Rows from block 2 of the text decoder of a small image captioner, named by matrix and row number. Rows with one number belong to one neuron. Each number is 500 + 40 x the weight over its row's rms, rounded and kept within 0 to 999. All counts start at 0. Numbers have three digits each. After the name is the row's rms in percent of the matrix's.
Before each neuron's rows are labels from the 100 texts, of 14976, where the neuron reaches its highest value: "tokens" is the input token at the peak. Only what is clearly more common there than usual is listed. The data: simulated stained blood smears. In brackets: how many of the 100, against the usual share in percent.
# fc1: MLP up (decoder.blocks.2.mlp.fc1.weight, 1024x256), inputs 172-255
# fc2: MLP down (decoder.blocks.2.mlp.fc2.weight, 256x1024, transposed), outputs 172-255

tokens: "cell" (100 vs 8.1)
fc1.404 211:500500500500440500511500188500500500458500500500500500500500500498500499500500500500500500500479500542500500500500446500500513500500500500500500500500500500500500460500500500500496500514500500500500500500543500500522500510500500508500500500501500500500
fc2.404 015:500500500500541500500495565501508421500500500555500499500500500488500501500500500500500500500500500496501500500500507486500460500501499500500500500500500500480501500500499500500500500500500494481500500501500500505500499500507540500500500500503499500500

tokens: "-" (100 vs 2.7)
fc1.766 473:514501510500500505486475477508499487500517502460501500501432500503500501506500488488500513500494500510583500552500511495507480500502497500490500502500501500500469500500500500500497500479502500513519500500496546502500500502461492487524500500492606500514
fc2.766 235:500501484500552501501550382485502527500554500406500611494492500752500500498500500500500500499518500500500500500500483489499500499499500500500500500500497500504504500500500497500500500500500503499499500499500500570500501500539500499497500500500494500500

tokens: "grains" (98 vs 2.7)
fc1.571 156:500500540422500500500500378500500500500500500500500500500500500499500500500500500500500500500500500500473500500500500500500500500500500500500500500500500500500500500500500500500500500500500500500500500500500500500500500500500500500500500500500500500500
fc2.571 010:500500500499436500500497499500554500502500500495500489500500500509500509500509500500517500500497500493500500516500500499500489500500500500500500500500502500502500500490500500499500500500500497499500500500536500500500493500500499500500500494500500500501

tokens: "lobes" (100 vs 1.3)
fc1.661 426:500497500492476500585506383500499501497500500493500398500394500526500450500500500500500500508501500493500500501500500458500501500500496498509500500500500500500500500500500496500493517506500494500500500515501500500499500500500595498481500506498520500494
fc2.661 119:499476500509748499491500500347500455502500500558500499500500504433500491500500498500500500501502500500506501500500500444500500488500500500505500500494499500501500504500500500500500500506500500500500500493500500500500503500499500500500500500500495500489

tokens: "a" (100 vs 8.1)
fc1.733 132:500442495500548500500500460500500500515443500500500500500500500501500565500500500500500500500455500500552500586500500500500526500500500500826500500500500464499500500500500608500500500540500500500500500500500500500500500507500362500500500500500461500500
fc2.733 008:500500500500541500500500500500500501500496500483500500500500500181500500500500500500500500500500500500500500499500500500500500500500500500500500500500500500500500500500500499500500500500500500500500500500500500500500500500500500500499500500500502500500

tokens: "," (100 vs 8.1)
fc1.732 046:500500500500500510500500597442500597500500500516500500500500500500500619500500500500500500500500500500500500500500500500470500500500500500500500500500500500500499500500500500500500500500500500500500500500500500500500500500500500377500500500500500500500
fc2.732 005:500500500500000500500500501500500500500500500500500500500500500500500510500500500500500500500499500493500500500500500500500500500500500500500500500500500500500500500500500500500500500500500500500500500500500500500500500500500500500500500500500500500500

tokens: "lobes" (42 vs 1.3); "," (40 vs 8.1); "dark" (7 vs 1.3); "shaped" (7 vs 2.7)
fc1.202 321:461501494500460438500518360500426527500549500504500508500483500515500341500500454500500500512500500501500500498500489518440499500500504518500500502485511499487484511566498513499527500520500508500501500500496481491500503500455516492500501587510500500500
fc2.202 236:500500500500495497500508500501500501500482500500500500500500500376500503500500501500500500500500500501500500500500500507500500500500500500500500500500501500500500501500500500500495500500500500498498500501500500492500497500502500500499500500500500499500

tokens: "kidney" (100 vs 1.4)
fc1.711 767:501500489481511499502515468462500500500496500456499419500621500524500588500500500501502500500501500503500505484500500498480571483506500499535503498500484499485473316501500499497490478501494494527500500501495507528476485500494525514582500500563500509500
fc2.711 457:500500492493503478499463473499500501501500500492500377510500500532470500500508486502501497500500500501505503500500499499498500500500489500500502490500500468500500497501500500500500498509500388500500499500506810502500500500499500484500501498500499500511

tokens: "lobes" (100 vs 1.3)
fc1.71 072:500500500500562506500500496500500500500500500500500500500500500477500521500500500500500500500500500494500500500500500370500500500500500500500500500500500500406500500500500500500500500500500500500500508500500500500500500500500500500500500500500597500500
fc2.71 008:500500500500000500500500500500500499500475500500500500500500500496500505500500500500500500500500500484500497504500500500500500500500500500500500500500500500500500500500500500500500500498500500502499500500500500500500499500472495500500500500500500500500

tokens: "shaped" (98 vs 2.7)
fc1.433 358:501484523476501463504501416538505436571490500492500500490501501500521503486500500500500500498500500369510444500500500498499672500500500505509500515500532500499477569490500507501477499501486502500513500529501469500516498500505500313491491500502494482500
fc2.433 199:502500500527513500497503505500500500520531500510500500506494500059502496500683499500500501495500500470499500499500500488496506500500500499500497500503501604500500501500498425496540500499500500501501557510521500501502569499524500618494500500500500500499

tokens: "a" (100 vs 8.1)
fc1.262 178:500500500500500369500500447500500500500500500500500500500500500500500500500500500500500500500500500500500500500500500500500500500500500500500500500500500500500500500500500500500406500500500500500390500500500500500500500500500500500500500500480500500500
fc2.262 008:500500500489336498500569500500499500492500500500500500500497500094500482500500500488500500500500500501496500500500500500500494500500499500500500500500500500500500500500500500500501500442500500500499500499500500500500500493940500500497500500500500500500

tokens: "cell" (100 vs 8.1)
fc1.326 155:500500493500500500500500498502500522500439500500500500500499500513500499500500500500500500500500500500431500500500500489500506500500500500499500496500500500500500501500500500500461500500500500500500500500500500500487500500500512500500500500500285500500
fc2.326 014:500496500500999500532500500501500505500499500500500500500500500522500452500500500500500500510500500500497550499500500500500499500500500500500500500500500500500500500500500500500502501491500468500500500500499503500500500500500500501500500500500516500500

tokens: "-" (100 vs 2.7)
fc1.724 082:500500500500501524500500500500500500500500500500497500500500500500500500500500500500500500500500500500500500500500500500500506500500500500500500500500500500500500500500500500500500500500551500500500500500500500500500500500500487495500500500500500500500
fc2.724 008:519500500498540500500500500495496500500500500407500500500500500493500500500500500500499500501500500500500500501500500500500500501500500500500500500500500500500500500500500500500500500500500500500500500500500510500500500500500500500500500500500501500500

tokens: "dark" (100 vs 1.3)
fc1.592 134:500500463500500500500500099500500444500500500438500500500500500500500416500500500500500500500500500524500500500500500500500500500496500500500500500500500500500500500500500500500500500500500500500500500500500540500672500500500500500500500500500500500500
fc2.592 008:500500501500500500500500723475500489500493500609500500500499500488500000500500500500508500499500500506500500499500500500500500500500501500500500500501500496500500500500500500500500518498500500500500500491500500499500498500500500500500500500500500500500

tokens: "large" (100 vs 8.1)
fc1.509 101:500500459496504500500499524500500500500499500500500500500500500493500500500500500500500500500500500500500500487500500500500501500500500501500500500500500500499500500500498500500501500500500500500500500500500500500500500500502500499500500500500500500500
fc2.509 011:500500500493512500500329500500500500500500500500500500500500500482500500500500500500500500500500500500500500500500499500500506500500500495494500500500500405500500500500500500500500500500500500500500500500500501500500500500500500500500500500500500500500

tokens: "-" (100 vs 2.7)
fc1.664 153:501508503482460500500505509500499500500501500500500469502500569553500457500500500501500500500514500500500534500500499437487500500500499500500500500500500500501500500500501500500497500500497499474478500500505500500461510500500524392496500500509500500500
fc2.664 071:500500500500500500498501502500500500500500500500500500500500500501500500500500500500500500500501500501507500500500500500500500500500500500500500500500500500500500500499500500500500501500500500500500500500500500500500500500500500500500500500500500500500

tokens: "target" (94 vs 1.4)
fc1.149 346:499501491499418544490499519501480639499567495473497502502504513526499529500500501499500500499500500544504500530500500555478497500492500500491500479503500487492556505498502513499506500496440547500484500500530500456495525500500500500500495520500537500501
fc2.149 185:500500535500279502500467591500500504500500500500500500500500500499500500500500500198500500500500500500501500500500501511501502500500505495502500500500500500500500500500500500500500500501500500500500500500500500500500500500478500500500500468478489500500

tokens: "large" (100 vs 8.1)
fc1.194 492:500472520497495491506498438513500514492481500467500499493505506536500500500489471500500500489499500493500500503500503498422574481498483393510506498498491500502493493523526504500488498618495501500497500500498500500499503512590497472522500500438503501500
fc2.194 477:505500495497467500500488509500500500584500500500500436500486500500500500500621506492500500500500500500500500500500500500500500500247498519500597500500500500500500500500500500500499500500500500500500500500500502500499500500500500501500522500500500500500

tokens: "with" (100 vs 1.3)
fc1.586 341:512498531499457363500499565500500505505429500501501500502443500593500497490500500500500500521483500486497522500500500472500507500500517421568499500500500500488499500515496500500500502500486500500501500429497498473503473494502581695532517500500542500500
fc2.586 125:500493501493387517499534488500502497482500500500500498500497501429500497500500504500500500500500500532500500486500500500500503500500509500500500500500500500501501504500500500500516504500499500500513500499496500446999503500499499500500500500500519521500

tokens: "shaped" (100 vs 2.7)
fc1.428 173:542603692500493502502510557500499152500500500473500500500493500534500502500500500463500500500491500500501501501500499486500405500500520500500500497500500500520500498499500501500507507500501500490500500499493500497617495503498499500479504500501501500500
fc2.428 060:500500533549522423497471473500499698543502500503507490508507500196500500481500500502473500492500500498500500496505500512500513500500500433504500496500491522500500509500500499498500499538500520500500497490500500500500502493526487489500500500500494501500

tokens: "kidney" (100 vs 1.4)
fc1.744 196:528500500463542510457492506489500500515500500500500501500487426505525499500500500500500498500505500474458501500500500420412500455500500500500500500500497500576500500500500500484498500500533463498499500478501500529500685497528499607500500500500500500500
fc2.744 088:500500500500500500500500500500500500500500500500500500500500500500500500500500500500500500500500500500500500500500500500500500500500500500500500500500500500500500500500500500500500500500500500500500500500500500500500500500500500500500500500500500500500

tokens: "-" (100 vs 2.7)
fc1.301 651:500500506497559506545506629454500512500483495493500432500500500509500501499500500501500500499497500523499500498500500486497511502500500501500500498500501489505500506500508498497498503506466499500500500500483500494492500499500495510498500500512620500500
fc2.301 319:502499496516500499502499484500500564502517500541500500447544500504541510433444500500500462493500503494519501497500500494574428502500514498500498500500442498504467524501457500499502500506500520541458500500500424546560511565537500525492500500500458446500

tokens: "target" (100 vs 1.4)
fc1.573 382:496500481465495607497506411521500597488501500455500500500500448521500502500500502520506500501507500541456502507500500488500571500500500502605500492500516504471500496480500483497529487497518498502507503505499511500484519500498512321467500500486372503500
fc2.573 236:492501491496409514499499534500487556369385500500500500500500521477499500517500500500500500496500500616498500500500502500500509500500500500502500500500479502500558494500502498493500500498502500500503494500500506533500500500465500538500500500500496500496

tokens: "large" (100 vs 8.1)
fc1.472 649:505500488490495503478485439621500511508510500500497501500608575443500497510500500494500500500501500500460499500500498500446379500500500433496500500500496499501553501499500533500500507498499503497498500500505501521530500504700500560487500500446508500500
fc2.472 985:500483492499489500500490499500500507508529500500500500466500504480500491500500500356500500499500331471487503500500500500500497500500515500499500500500500500500555489500500500500500500500460500500500354453498500505500500515501592557466500500491499500500

tokens: "large" (100 vs 8.1)
fc1.672 074:500517497498513500497500265500500547500502500500500452500500500369500604500500500500500500500500500446500500505500500395500500500500500500463500500500500500500500511500500500500500500500500500500478500500503500500558512500500500500500500500500499500500
fc2.672 010:419500496460654573500500500500500500500500500500500500500503500818500500500500500500500500500503500570500500500500500500500500500500500500500500500500500500500500513500500500500503500500500500500500500500500500500500500500500500500500500500500500500500

tokens: "grains" (92 vs 2.7)
fc1.112 526:470489440500424501496502504500499527498482500538491454506488494520500256500500500553500500500565500499500535504500488498500478500500500503483500519500500500488510500509486484500500489500529491503506480498500500511500500493541500589500497501498491498500
fc2.112 483:498495505500521500471485481502500342500482487500500466500501501541521798552523498500514500517494519460529462504496502500489483468500454510500496495490500499518500547423496538487500500491504498476500498500505486467493440508500468497500500501548486500498

tokens: "," (100 vs 8.1)
fc1.642 396:502500495500465500500495495500314553502417500427500490492509500648500508500500485500500500500499500524511526510501494491500500411500499500502500505504452500498500499641495497500508500500470498500500481505498500500500489500499558500500500580500494503513
fc2.642 365:500470500499707503509500511500459502505501500500500501500516495400500431481500485500500500502500500500500515500504500500500500498500515500500498500495492496500461492504500506500500506512499500500548500500500500500500401484500510503497501536500497500500

tokens: "target" (44 vs 1.4); "<end>" (38 vs 9.5); "-" (17 vs 2.7)
fc1.200 250:500500419507396489500486500500497635688500500500500500500351500547500341500500500500500500500500500570500500500500514607500461500493500500500500500500500481402494500500500500500500500512452500500500500500500500500461455500510500537347500500500500500500
fc2.200 015:500500505500500500500575498510500500484500500500500500500460500527500499500500500500500500500500500501499500499500500503500500500500509500501500500500500500501500499500500500500500503500500500503500500500500500490500500500500500500500500500500500500500

tokens: "cell" (100 vs 8.1)
fc1.602 056:315500331500486500401462500507500523500535500500500489500500500525500497500500500500500500500500500512512500500500500449471500500500476500529500500500500500500474500508500500494500500483500500511505500500493500500500500500500500500500500515500517500500
fc2.602 008:500500504500435492500500365500500500500500500500500500500495500336500500500500500500500500500500500500500500500500500500500500500500500500500500500500500496500500500500500500500500500500500500500500500500500500500500500500500500500500500500500502499500

tokens: "-" (100 vs 2.7)
fc1.378 140:500478479498368496499544675499495379445511501501500500466499493531500481500500494478500500530501500465509513496500498486500522500500503522500500501479519500502493501510500480500557485500503482500500500492518498496487500501491673500499501498489528500503
fc2.378 120:497607501505710502500501529505503500519502500517500500500499501406500500499501500504500500500494500501501480500500500447500500500500528500502500500500501496503502545501500495503497500500496500497520500500502499500500500500500494502501500500498499500500

tokens: "grains" (100 vs 2.7)
fc1.10 340:500500486499493375499428500518500500596419500500500500500500545503500504500500500500500500500498500499500500500500500492501511501500518442507500500500500500494637500500501498499499501509500555500501500503500499502499500500500499583497500500500539500500
fc2.10 118:500500500500164500500500499500500500500478500500500500500500500499500500500500500500500500500500500500500500500500500500500493500500500500500500500500500500499500500500500500506492500500501500500500500500500500500498346500500500500500500500500500500500